Rows from block 4 of the encoder of a small masked spectrogram model, named by matrix and row number. Rows with one number belong to one neuron. Each number is 50 + 12 x the weight over its row's rms, rounded and kept within 0 to 99. All counts start at 0.
Before each neuron's rows are labels from the 100 clips, of 14976, where the neuron reaches its highest value: "responds to" is what is common among them; "lies over" is the class under the peak. Only what is clearly more common there than usual is listed. The data: tunes sung on syllables by a formant synthesiser.
# fc1: MLP up (encoder.blocks.4.mlp.fc1.weight, 1280x320), inputs 92-137
# fc2: MLP down (encoder.blocks.4.mlp.fc2.weight, 320x1280, transposed), outputs 92-137

responds to: consonant: /t/
lies over: /t/
fc1.419:41 53 55 55 52 55 53 60 41 49 57 32 46 44 64 39 50 50 24 51 50 19 55 35 36 57 70 42 62 45 55 44 70 23 50 61 55 71 67 23 40 46 77 65 52 50
fc2.419:52 26 45 54 43 36 57 26 68 48 32 53 50 53 50 77 55 45 63 49 49 48 51 62 49 58 30 51 48 47 60 55 33 55 44 48 33 41 41 82 44 50 26 40 41 50

responds to: mains hum; clipping
lies over: silence
fc1.113:47 52 50 49 50 49 51 50 50 78 49 44 49 37 51 37 50 42 49 25 43 49 50 76 49 64 50 54 13 50 50 50 48 51 60 52 48 50 50 83 47 49 42 48 50 55
fc2.113:48 50 32 47 47 32 56 49 57 54 54 51 50 09 56 42 48 42 52 35 51 49 52 53 63 45 40 70 33 47 70 52 52 51 86 74 49 41 71 50 43 61 55 44 51 52

responds to: deep voice; consonant: /ʃ/; consonant: /l/; vowel: /u/
lies over: /u/; /ʃ/
fc1.238:64 50 40 50 52 56 23 50 64 50 54 50 26 50 56 50 50 47 48 51 47 65 56 44 32 45 49 57 52 46 50 50 40 50 85 63 56 21 52 51 64 38 49 21 47 50
fc2.238:50 62 50 32 50 51 28 54 57 49 46 63 44 48 56 31 49 51 57 66 21 73 51 53 41 53 53 46 57 44 60 50 36 48 49 64 47 36 51 50 50 76 66 48 61 62

responds to: the note F#; high voice; first note: F#; vowel: /o/
lies over: /o/
fc1.465:49 35 54 50 48 51 51 46 44 39 16 46 35 64 42 55 47 51 57 65 46 66 50 37 50 52 43 54 37 51 49 60 48 44 69 50 49 52 51 41 52 50 50 56 48 89
fc2.465:52 53 50 52 44 34 56 48 49 68 40 31 43 58 60 37 30 72 42 65 66 49 53 51 51 48 78 50 63 50 63 55 51 45 49 48 54 50 65 51 55 41 54 50 52 46

responds to: the note A#; vowel: /æ/; first note: A#
lies over: /æ/
fc1.605:50 49 40 50 29 52 51 48 47 49 55 60 55 74 62 49 71 53 50 53 50 49 51 41 57 48 27 48 48 50 49 50 72 38 55 48 51 51 02 52 50 41 62 50 43 50
fc2.605:49 31 50 53 50 50 50 61 50 46 51 54 53 58 58 43 52 44 49 49 33 52 50 41 50 51 51 51 52 52 44 45 47 67 48 53 43 52 29 62 41 45 51 80 56 50

responds to: child-like voice; vowel: /u/
lies over: /u/
fc1.80:58 48 49 75 31 21 32 66 47 53 53 49 31 58 69 44 50 66 49 45 55 41 32 50 61 91 50 47 29 52 35 60 44 57 27 61 53 50 72 51 86 58 48 42 56 50
fc2.80:59 54 72 48 49 52 52 43 39 32 19 54 52 50 68 47 50 51 62 47 51 36 36 50 67 49 52 51 74 51 54 44 61 48 51 50 27 76 51 50 93 09 37 51 50 50

responds to: child-like voice; vowel: /o/; first note: A#
lies over: /o/
fc1.681:50 71 51 51 70 75 44 48 33 47 60 29 42 48 50 45 55 48 60 73 49 50 55 22 59 52 50 49 49 57 50 51 53 52 50 47 53 52 50 62 50 51 48 42 50 55
fc2.681:25 71 44 38 71 77 50 56 88 43 46 39 49 18 51 64 43 27 50 50 49 51 50 54 50 43 47 55 53 59 47 38 58 48 35 51 41 50 52 51 38 50 75 52 26 43

responds to: vibrato; child-like voice; vowel: /æ/; first note: B
lies over: /æ/
fc1.88:66 56 48 31 78 34 52 28 43 35 47 52 51 52 49 27 55 50 60 68 49 50 49 38 25 49 68 54 38 62 72 50 44 49 58 37 51 32 83 42 54 48 47 50 56 85
fc2.88:31 46 50 52 51 65 50 72 63 51 46 44 50 44 56 99 27 47 46 61 38 64 32 52 54 55 61 47 43 42 65 70 56 49 39 47 49 52 20 60 51 34 50 70 36 23

responds to: vibrato; the note E; high voice; first note: E
lies over: /e/
fc1.23:48 37 50 60 50 49 57 43 48 40 26 46 76 54 49 32 55 49 64 53 48 57 33 32 36 72 52 46 45 50 50 38 52 51 39 36 50 50 50 48 50 55 37 43 52 89
fc2.23:53 50 62 52 41 50 36 55 77 47 55 32 51 61 52 50 38 68 34 52 50 46 51 49 63 55 57 48 50 49 41 14 15 39 55 53 56 50 63 51 47 31 48 35 50 50

responds to: the note A#; first note: A#
lies over: /i/
fc1.443:46 49 51 33 50 46 49 41 47 48 52 51 23 45 26 57 45 58 53 47 43 52 45 44 52 49 47 48 48 50 44 77 50 58 54 58 40 20 56 54 55 50 56 71 65 42
fc2.443:77 81 45 50 49 51 52 52 27 62 50 57 46 74 50 64 52 52 58 30 64 54 50 50 50 46 49 28 54 52 45 41 51 66 50 60 41 53 37 50 47 52 55 62 43 51

responds to: high voice
lies over: /e/
fc1.0:50 69 40 28 40 49 53 51 26 55 56 12 53 49 50 47 52 48 50 51 44 49 39 15 61 48 49 49 49 67 51 42 85 38 64 48 48 51 55 99 39 43 22 55 70 51
fc2.0:40 34 59 42 54 56 76 60 56 67 40 86 52 57 48 46 48 40 50 53 50 48 51 55 52 46 41 49 51 50 36 50 56 39 31 52 37 73 66 52 61 50 52 50 48 50

responds to: consonant: /ʃ/
lies over: /ʃ/
fc1.631:50 49 40 50 39 44 50 51 35 50 50 23 56 45 39 43 52 20 49 44 50 24 50 50 39 55 50 25 65 77 48 33 45 51 50 55 73 52 71 35 52 46 35 50 50 61
fc2.631:50 50 55 47 50 50 50 65 56 52 51 76 29 48 53 35 55 68 46 60 51 50 48 57 33 46 44 92 45 50 53 69 55 55 51 71 39 56 49 65 48 51 52 45 58 44

responds to: the note F#; vowel: /u/; child-like voice; thin (high-pass)
lies over: /u/
fc1.268:46 48 43 49 30 78 47 40 40 50 49 52 62 36 52 48 39 42 50 13 56 59 57 41 44 39 50 39 50 33 50 47 61 32 60 67 22 37 54 70 63 32 21 60 60 81
fc2.268:50 53 50 59 51 50 22 50 49 47 47 50 37 46 39 50 32 68 49 63 59 51 58 33 56 67 45 50 51 60 74 50 52 34 46 52 49 52 57 51 64 51 52 48 49 48

responds to: the note A#; child-like voice; first note: A#
lies over: /i/
fc1.130:47 50 52 42 36 50 63 47 50 50 33 40 48 51 57 32 52 50 43 24 91 62 59 50 31 49 55 49 60 33 68 61 54 52 36 42 51 52 52 42 53 47 49 52 48 50
fc2.130:84 48 25 49 50 58 48 41 38 47 57 38 44 57 51 53 48 62 50 55 50 59 43 40 56 52 50 51 51 49 28 48 51 54 51 50 46 51 49 58 46 55 77 65 35 50

responds to: consonant: /d/
lies over: /d/
fc1.518:56 58 51 28 51 48 50 51 51 45 50 54 48 49 44 60 39 50 64 43 51 48 30 63 55 51 51 00 57 55 51 50 52 43 51 45 53 56 50 50 60 57 38 38 41 46
fc2.518:55 50 35 50 48 54 38 45 53 52 71 50 35 50 46 53 49 37 67 35 58 59 56 65 51 45 50 67 50 48 47 61 48 34 45 60 85 66 35 35 50 46 50 50 70 59

responds to: reverberation; vowel: /u/; consonant: /ʃ/
lies over: /u/
fc1.743:50 45 51 44 50 58 60 50 36 53 44 52 50 54 48 49 59 56 45 50 39 41 44 49 74 49 41 53 43 53 50 67 50 46 52 49 49 48 28 80 78 51 50 41 49 45
fc2.743:49 50 53 44 51 34 50 50 59 19 42 42 51 50 48 51 38 45 53 63 49 30 53 65 44 50 49 52 40 64 45 54 78 50 50 54 62 40 58 54 31 49 60 44 77 48

responds to: consonant: /t/
lies over: /t/
fc1.53:61 56 50 44 51 54 50 49 59 48 56 50 49 43 50 54 50 50 50 58 58 52 63 24 47 21 50 38 50 53 47 22 49 63 91 46 46 51 50 70 56 45 50 40 50 51
fc2.53:46 50 50 47 54 50 46 34 58 45 53 36 50 62 50 48 57 54 68 51 46 50 43 47 59 10 51 54 49 20 64 60 52 54 59 39 47 66 37 52 44 50 99 49 49 50

responds to: deep voice; consonant: none; consonant: /m/
lies over: /ɑ/
fc1.717:72 47 45 49 49 31 55 50 79 45 76 61 50 61 49 45 45 41 49 49 50 46 50 52 29 50 51 50 34 57 52 51 48 60 52 50 49 38 78 47 54 52 47 38 53 50
fc2.717:62 52 47 47 37 50 50 38 43 86 75 33 49 50 52 38 63 63 74 46 68 50 54 34 78 50 50 70 49 50 60 50 61 53 47 37 71 54 49 65 99 52 53 45 49 49

responds to: consonant: /b/; white noise; pink noise
lies over: /b/
fc1.442:64 35 45 56 45 31 56 37 50 86 43 49 41 44 52 74 49 38 50 52 99 59 39 63 50 63 40 57 54 06 59 49 52 72 57 51 45 24 32 70 49 59 44 44 46 69
fc2.442:43 53 50 43 64 50 51 48 59 71 64 41 59 48 34 58 56 16 53 66 63 38 32 31 50 52 55 49 65 80 50 55 52 38 57 36 46 42 47 69 65 50 71 51 64 54

responds to: consonant: /b/
lies over: /b/
fc1.542:52 53 71 46 47 42 39 47 50 64 26 90 50 50 36 42 49 39 23 51 49 64 55 46 34 21 50 49 39 47 50 46 34 60 67 50 45 57 49 49 42 37 35 44 50 45
fc2.542:45 52 39 52 51 51 55 50 00 58 60 51 54 75 53 51 55 51 51 47 44 36 79 51 46 69 47 45 57 43 62 50 45 17 59 53 61 42 68 47 68 58 48 50 50 50

responds to: reverberation; consonant: /ʃ/; mains hum
lies over: /ʃ/
fc1.696:40 51 52 54 41 50 50 36 72 50 50 68 62 43 60 49 50 92 56 56 62 50 26 70 58 51 58 49 75 49 47 53 38 55 70 44 43 51 19 54 55 48 38 70 65 50
fc2.696:51 49 43 49 44 59 45 48 47 57 66 55 38 49 39 48 89 00 67 56 55 49 54 50 36 69 56 78 31 71 35 62 52 55 27 59 75 67 50 52 36 35 55 59 50 54

responds to: deep voice; consonant: /l/; consonant: /m/
lies over: silence
fc1.145:48 39 41 53 39 45 49 50 64 37 52 40 48 68 61 51 50 60 54 50 68 46 54 69 51 48 66 23 57 64 50 61 51 52 25 58 60 65 37 99 71 47 48 23 48 54
fc2.145:49 51 52 43 56 55 54 51 16 47 43 76 58 40 69 27 50 50 57 56 28 39 69 23 70 50 63 77 50 33 59 52 50 44 83 46 50 49 44 41 50 71 47 58 46 53

responds to: consonant: /m/; vowel: /e/; consonant: /l/
lies over: silence
fc1.438:47 51 47 46 44 76 58 57 51 49 30 49 42 57 53 43 55 23 64 49 42 49 50 46 35 48 50 54 50 19 54 48 50 42 57 48 63 50 18 10 55 50 33 39 26 50
fc2.438:54 50 43 53 50 59 61 73 51 52 50 52 49 67 63 44 50 41 50 07 27 38 57 50 46 27 45 22 77 74 58 47 60 48 45 50 41 65 40 13 51 44 26 42 52 45

responds to: the note F#; low voice; vowel: /o/; first note: F#
lies over: /o/
fc1.470:55 47 54 45 12 30 46 69 44 50 50 50 61 31 41 30 53 39 48 34 43 45 54 70 24 47 50 42 48 45 65 50 54 59 58 19 45 53 53 39 49 51 79 50 50 62
fc2.470:50 55 39 46 50 63 45 57 50 68 48 48 60 30 63 46 47 50 79 53 58 51 50 49 50 50 50 50 25 62 52 49 85 43 13 50 49 52 53 33 50 46 43 49 60 43

responds to: reverberation; clipping; vowel: /u/
lies over: /u/
fc1.347:77 47 52 50 74 46 52 29 52 34 47 50 53 53 52 51 62 54 51 43 58 29 50 59 57 51 50 39 28 51 52 51 38 51 48 36 16 44 39 52 63 50 13 51 66 51
fc2.347:72 50 56 58 35 49 35 51 50 47 50 67 37 50 57 65 33 50 45 57 60 26 49 13 49 32 50 48 41 46 43 50 49 90 49 85 54 51 63 43 39 66 36 54 72 46

responds to: consonant: /b/; vowel: /o/; vowel: /u/
lies over: /o/; /u/
fc1.401:44 54 50 50 63 48 40 63 27 45 45 59 50 51 47 49 55 52 38 60 51 33 20 53 45 09 45 31 54 50 50 52 41 64 80 46 48 41 51 46 55 62 39 61 58 52
fc2.401:57 57 48 50 50 51 48 59 51 54 50 48 50 52 56 47 05 51 70 56 46 50 31 66 27 28 41 47 63 62 43 51 50 43 36 44 50 36 49 49 54 48 08 49 47 39

responds to: the note A#; vowel: /æ/; first note: A#
lies over: /æ/
fc1.608:52 66 50 18 85 43 43 50 58 73 43 52 51 46 62 20 73 60 62 55 49 72 48 40 50 58 56 57 56 56 66 60 54 64 60 57 49 61 52 50 33 55 41 51 50 75
fc2.608:47 65 51 52 30 53 58 46 51 51 51 67 50 59 33 99 45 32 36 47 59 49 52 52 57 48 38 50 46 52 22 51 57 48 47 36 51 57 72 51 50 61 49 50 55 54

responds to: the note A#; child-like voice; first note: A#
lies over: /æ/
fc1.693:51 50 50 53 90 61 50 49 43 50 57 50 36 51 40 60 54 51 28 50 41 56 51 50 50 48 36 45 37 38 38 57 63 55 62 51 33 46 55 52 60 53 49 32 76 34
fc2.693:70 80 45 48 46 53 47 45 44 50 53 49 52 49 67 50 65 50 42 62 51 53 50 52 44 58 41 51 66 46 59 52 49 50 61 47 31 66 49 50 62 50 50 59 50 50

responds to: deep voice; consonant: /t/; vowel: /u/
lies over: /u/
fc1.6:56 47 50 00 48 36 50 44 39 50 51 50 53 39 47 25 49 51 54 50 66 48 47 50 38 46 49 48 38 44 42 47 59 27 51 45 50 64 49 59 43 56 46 48 43 59
fc2.6:30 51 54 96 66 43 43 47 59 49 52 50 50 52 56 76 50 59 37 46 52 36 57 59 58 50 36 56 54 57 37 49 52 56 47 55 33 12 42 63 54 48 73 47 50 48

responds to: consonant: /t/
lies over: /o/
fc1.669:55 58 50 58 83 50 46 51 50 53 53 32 56 33 48 47 51 53 39 65 49 42 47 55 76 50 41 48 62 47 39 51 47 51 57 44 51 46 51 49 72 81 47 50 44 50
fc2.669:50 73 48 43 71 54 53 42 30 48 50 39 60 36 50 50 63 55 52 62 50 50 58 52 59 73 22 49 40 51 68 37 48 52 66 71 49 59 41 49 64 21 56 58 35 40

responds to: deep voice; the note A#; first note: A#; first note: A
lies over: /e/
fc1.304:46 55 51 50 61 51 50 53 45 43 41 46 40 60 19 50 51 47 51 34 56 48 39 41 47 49 50 59 41 62 48 53 50 50 59 44 50 39 48 43 50 58 35 46 70 50
fc2.304:37 50 45 34 59 63 38 52 46 49 51 52 36 50 50 52 68 52 49 33 58 50 50 35 48 49 32 47 53 49 22 46 62 50 49 32 50 69 49 46 50 52 50 59 45 55

responds to: high voice; vowel: /i/; white noise; vowel: /e/
lies over: /i/; /e/
fc1.650:49 36 45 55 66 83 50 52 46 68 59 50 52 56 69 50 66 53 44 85 83 39 44 56 51 59 47 49 50 71 63 50 46 69 73 51 50 50 50 50 87 50 51 54 50 50
fc2.650:50 49 34 50 48 39 48 34 66 55 43 57 51 36 50 50 58 52 51 50 51 56 55 39 43 53 55 83 56 67 55 43 48 47 51 41 47 57 79 33 50 06 49 41 44 29

responds to: consonant: /b/
lies over: /b/
fc1.527:64 42 51 47 45 41 50 41 50 49 50 42 53 36 55 47 37 52 57 51 51 26 50 53 17 19 28 43 68 48 53 46 51 52 50 48 49 41 35 87 47 43 51 44 58 58
fc2.527:45 48 45 49 41 49 45 49 50 45 43 56 50 44 62 54 42 71 49 47 38 42 46 47 50 60 50 43 54 28 58 86 56 27 49 53 54 49 50 30 50 60 45 51 33 50

responds to: mains hum; consonant: /ʃ/
lies over: silence
fc1.146:50 51 55 45 53 48 46 50 52 54 65 43 47 37 49 38 29 33 43 53 50 49 41 62 50 23 42 49 48 49 46 64 51 50 49 54 42 44 46 40 49 13 50 31 39 50
fc2.146:17 63 49 50 41 34 48 70 29 50 51 55 27 69 37 51 47 62 50 48 44 33 42 50 52 31 46 48 53 49 40 44 61 32 49 56 47 51 45 41 48 25 57 50 65 54

responds to: the note F#; consonant: /ʃ/; child-like voice
lies over: /ʃ/
fc1.472:66 61 36 85 42 38 57 71 47 84 53 49 50 47 52 49 58 76 54 50 54 17 49 53 63 52 47 29 50 50 77 55 70 43 52 53 54 50 49 50 98 50 51 27 37 51
fc2.472:58 50 42 47 46 36 35 50 52 81 42 50 73 52 54 35 50 50 29 51 43 50 60 11 57 58 50 36 36 44 52 54 63 47 47 45 50 63 41 35 78 03 56 59 53 54

responds to: vibrato; child-like voice; the note F
lies over: /e/
fc1.342:61 55 47 66 37 60 51 53 46 69 54 49 52 50 55 50 27 43 51 50 50 46 46 47 49 55 50 60 50 47 51 67 85 47 56 46 50 44 52 56 51 33 62 40 50 59
fc2.342:48 53 50 54 48 41 74 58 51 33 41 43 50 49 43 51 50 51 48 55 35 50 63 50 49 60 46 40 38 71 49 53 17 48 44 59 52 51 46 42 49 57 57 49 60 48

responds to: the note A#; deep voice; vowel: /ɑ/
lies over: /ɑ/
fc1.369:51 57 63 50 21 57 35 51 51 53 49 32 49 51 59 39 99 50 31 26 64 49 52 35 53 45 40 46 51 47 64 54 48 66 48 50 44 58 54 45 50 43 48 51 50 58
fc2.369:51 53 40 76 77 25 27 35 38 42 60 73 39 60 46 58 52 68 50 44 64 44 55 39 53 61 42 32 47 50 50 49 49 52 67 52 58 78 46 49 53 48 50 53 56 75

responds to: high voice; vowel: /u/; consonant: /l/; vowel: /o/
lies over: /u/; /o/
fc1.283:64 50 57 86 41 46 33 43 41 42 44 26 52 84 52 30 45 50 51 49 49 32 29 18 30 38 66 24 41 53 49 52 60 55 30 50 56 58 50 51 53 56 47 42 51 49
fc2.283:39 64 58 46 56 83 60 53 50 32 46 99 47 46 50 46 43 51 59 65 51 98 56 40 50 46 39 55 57 57 54 50 71 58 50 57 36 52 54 33 56 47 49 24 51 56

responds to: vowel: /ɑ/; child-like voice; thin (high-pass)
lies over: /ɑ/
fc1.653:67 51 50 52 19 43 65 55 41 41 17 69 70 49 39 64 48 60 44 50 47 49 46 34 43 56 32 50 26 75 65 63 48 53 54 26 46 51 63 37 38 28 44 55 62 48
fc2.653:40 52 63 48 50 48 50 27 58 46 75 41 13 71 61 44 53 50 72 55 52 52 53 62 67 50 45 38 78 50 38 50 60 45 39 47 56 49 50 43 78 96 43 45 50 54

responds to: deep voice; reverberation; vowel: /u/; white noise
lies over: /u/
fc1.86:28 78 59 46 51 43 51 51 49 32 69 60 60 50 57 30 44 43 48 51 51 52 35 46 77 49 50 76 64 50 96 53 42 51 57 53 45 54 53 54 42 02 53 38 47 65
fc2.86:45 60 34 26 51 90 42 57 48 49 69 50 52 56 48 48 43 56 52 52 49 49 53 60 63 46 58 63 40 50 64 50 50 52 49 44 54 46 28 55 39 59 50 47 62 48

responds to: consonant: /ʃ/; vowel: /i/; clipping
lies over: /ʃ/; /i/
fc1.230:33 49 85 50 54 50 44 54 51 51 57 38 00 44 42 44 30 48 51 39 51 39 63 40 50 62 45 46 49 47 76 62 47 50 49 34 41 41 42 41 45 32 46 50 49 50
fc2.230:38 32 54 38 43 51 73 41 69 46 39 42 50 32 51 56 57 79 13 56 50 41 49 75 46 41 42 38 50 34 72 32 65 50 37 46 63 49 49 43 53 49 44 45 51 47

responds to: consonant: /t/
lies over: /t/
fc1.566:51 52 49 38 49 46 53 54 56 31 50 47 49 43 44 38 40 45 31 52 49 50 39 28 51 43 71 52 52 42 50 29 49 48 36 53 49 58 49 49 50 54 48 49 49 48
fc2.566:35 68 49 51 73 44 50 64 33 47 50 51 44 37 42 50 51 52 37 51 42 50 53 64 60 50 61 49 42 50 50 51 56 44 47 52 51 50 47 54 45 50 58 34 41 57

responds to: consonant: /m/
lies over: /ɑ/
fc1.644:49 47 08 50 53 47 51 54 61 48 52 66 45 56 61 57 40 50 49 48 50 38 59 63 51 52 50 49 51 54 49 50 51 49 53 59 10 49 54 50 35 61 56 41 69 89
fc2.644:71 49 88 50 52 57 61 55 26 49 57 43 38 38 51 41 73 70 35 57 39 38 57 44 45 41 47 57 45 50 48 63 54 50 68 50 52 30 61 49 52 62 38 40 46 02

responds to: reverberation; consonant: /t/; quiet level; vowel: /i/
lies over: silence; /i/
fc1.463:49 49 62 46 61 47 46 51 51 49 50 50 80 50 38 34 42 48 60 45 37 59 27 87 48 61 49 52 52 49 59 49 63 50 53 45 37 36 38 46 23 37 46 37 26 47
fc2.463:50 45 72 17 60 41 32 49 23 63 74 57 42 51 43 52 54 49 56 55 45 34 50 49 49 38 53 48 52 50 30 46 61 51 49 52 42 49 39 53 64 54 44 53 91 49

responds to: the note F#; low voice
lies over: /o/
fc1.138:57 51 52 95 60 57 60 35 50 48 88 51 64 46 62 62 42 40 45 50 49 41 52 50 50 39 54 45 50 50 50 51 50 54 44 51 61 52 50 55 48 52 74 50 44 47
fc2.138:58 58 50 56 39 49 50 46 22 50 40 49 42 50 32 57 58 52 48 30 45 45 84 81 50 50 69 44 65 81 73 59 71 37 49 68 37 50 49 46 57 50 61 44 38 55

responds to: consonant: /t/
lies over: /t/
fc1.181:40 56 50 50 34 58 56 61 50 59 43 58 51 50 40 50 50 50 43 47 71 38 41 43 55 60 50 37 50 51 50 95 49 48 23 40 47 50 72 56 50 35 48 56 50 51
fc2.181:51 44 72 44 55 53 50 65 49 52 47 50 52 75 53 51 40 12 50 47 50 41 55 66 73 19 38 55 42 48 54 04 50 42 49 47 51 50 50 53 44 62 31 39 52 68

responds to: vowel: /ɑ/; rumble; first note: E
lies over: silence
fc1.747:51 57 39 25 47 48 41 37 50 41 50 48 29 36 50 40 51 47 50 71 59 61 50 41 50 48 49 64 53 40 62 71 45 54 47 34 50 51 43 50 14 64 50 47 50 51
fc2.747:50 65 65 48 46 37 50 51 49 49 40 08 54 47 49 36 50 50 49 78 51 53 44 46 49 49 49 84 47 51 56 51 48 48 61 36 33 54 48 45 15 48 62 44 24 47

responds to: high voice; the note F#; vowel: /æ/; first note: F#
lies over: /æ/
fc1.253:82 65 29 56 37 49 46 58 41 84 73 36 49 35 78 34 36 50 69 45 33 44 55 56 37 45 49 44 41 51 50 51 36 67 55 56 20 51 57 50 99 50 49 43 53 48
fc2.253:51 53 49 54 43 34 49 62 50 61 36 48 06 49 50 51 50 44 47 49 58 74 41 34 45 24 50 50 45 59 42 80 42 56 46 48 58 47 43 28 52 33 37 51 45 49

responds to: the note A#; vowel: /ɑ/; first note: A#
lies over: /ɑ/
fc1.126:50 50 54 41 88 50 59 52 43 76 49 50 62 74 50 80 58 50 32 57 47 51 44 55 60 79 30 20 50 49 50 58 71 50 25 43 48 59 41 59 75 50 50 50 72 50
fc2.126:37 47 27 44 58 47 45 49 44 34 52 36 48 50 50 20 47 81 48 66 50 58 49 42 49 12 49 53 68 48 53 29 50 47 51 50 52 61 45 51 53 51 55 50 53 36

responds to: consonant: /ʃ/; reverberation; vowel: /o/; vowel: /u/
lies over: /u/; /o/
fc1.174:61 51 53 55 44 62 49 43 45 66 53 35 48 50 57 68 52 50 50 50 52 56 49 49 69 51 50 50 49 57 51 91 47 81 44 64 50 47 44 58 49 68 58 47 35 44
fc2.174:52 50 18 54 47 13 50 60 39 46 43 59 56 52 55 48 52 47 61 36 83 50 46 50 51 25 28 57 57 62 63 63 50 63 52 56 50 45 35 86 50 40 50 42 44 36

responds to: consonant: /d/
lies over: silence
fc1.141:55 49 36 65 51 48 50 44 39 50 47 52 71 50 72 50 53 56 46 52 50 50 80 72 79 50 51 59 59 59 61 70 49 34 48 51 50 50 45 51 46 88 19 58 49 32
fc2.141:49 54 51 50 50 41 48 50 50 53 50 38 50 38 27 53 51 31 45 46 67 44 74 52 51 38 63 74 32 63 53 49 47 52 47 72 59 53 53 61 63 56 46 49 51 50